python train.py --dataset="scattered letters and digits in many colours" --image_size=64 --encoder_widths=[128] --decoder_attention=false --lr=0.002 --beta1=0.95 --steps=23500 --final_lr_fraction=0
Rows from block 4 of the decoder of a small segmentation model, named by matrix and row number. Each number is 128 + 32 x the weight over its row's rms, rounded and kept within 0 to 255. All counts start at 0. Numbers have three digits each.
Before each channel's rows are labels from the 100 images, of 14976, where the channel reaches its highest value: "patch colour" is the nearest of a few named colours to the mean colour under the peak. Only what is clearly more common there than usual is listed. The data: scattered letters and digits in many colours.
# conv: 3x3 conv (decoder.decb.1.0.conv.weight, 128x128x3x3, each kernel summed), inputs 0-127

patch colour: brown
conv.113:068187159149120161132138131095156144128188186130161122116102158197149138197183131145070138131099158133105138122129107144102103127073162149110151092094134181091069135104143144105133142142066110138155186139177123202164158098138137127165120136168119124101118078148151151170124154123171069150139198134153108088170175109099103130186117174142111114171142092182135161120150083163099150126179

patch colour: brown
conv.31:091114047146126136105145148108113137128137179110108097166098150195121103175142125165095176127139110129126141172164130114151091158097118117161127148162199110104106191105113130117134108117098171140119166101143139177161146102106088133122134100085203156098132058153075113124138036103112097146138146152111109163133156132116084168127140212104117030138161077170106096165168158127144108127098

patch colour: grey
conv.6:091123090174164115112131158115037148084166184121197193120127098132134152105119120152083144108140146120105134136207114119138148122038178151136145108114128199112125096125171107102073190110145150106167154140144188199143104117142097179129141146157178130159133145083153129140094127110088149151159162152128117106135147145069058125154118108106176152137101070137112150177154131126164149153111

patch colour: brown; grey
conv.23:126101102153095140122117096137135121102129130086168113108094066147106125186141113176207130141127102098102163088138147099155135108085137170141116117126131125128097102118210107109118143155152095104142100081135196205148132120107125059060071112091119130115150132161123152100195102133130085143115198170104107121124084112157175128167113120108212129128110213094101105116106141095113178079120

patch colour: grey
conv.50:070115092170118126166143138134099127117196144136132123117117120111088106082087104145088161118117113113141219086124126071106132129111135155133088179222178175131156158144122073128153126099135164117122136163149143116081117100123110114125174118078167146163139162092099161128130189143135171139195121117118199106148065117122148108072130084117133085152138119156106177039163122126156065111129

patch colour: grey
conv.83:148146121164098132134117133118198144137118172137149226153166048163093105138142086126075163156105129133133131117133140091111089131124184104128103153116164163117125189146128103206118117152188172147127152209156172155088094116086116141099128169153121149147086068109126175138166165139137063147114170132170122100168162166107098162094143108099110077157128163080119127098114086156134140172153

patch colour: grey
conv.90:084121133139103136145159139124137152106127150084121152120162169115165139091080084112171151164132146144054093129154133180167051155162218135106129164100092118120083138067102064147139097081167108125157181138083120153139139154130092074178096119116143135126084162191162158126111103133115123142065117144099148139175143144112088133127178156188097110185151150133118123104102103131201085102167

patch colour: brown
conv.112:116125139155105098119162084114137134122091146120106128177107128052146130075111101089108149080149105135185120097130117097103143161132118088111119166114124164199158115128181134133101172107123151110145143098051230159123175140169100066115101124157135119128112123122160175117220141197164134150130087142115150100128179127182176149141151121101167134152112032148119072104103121104157139117118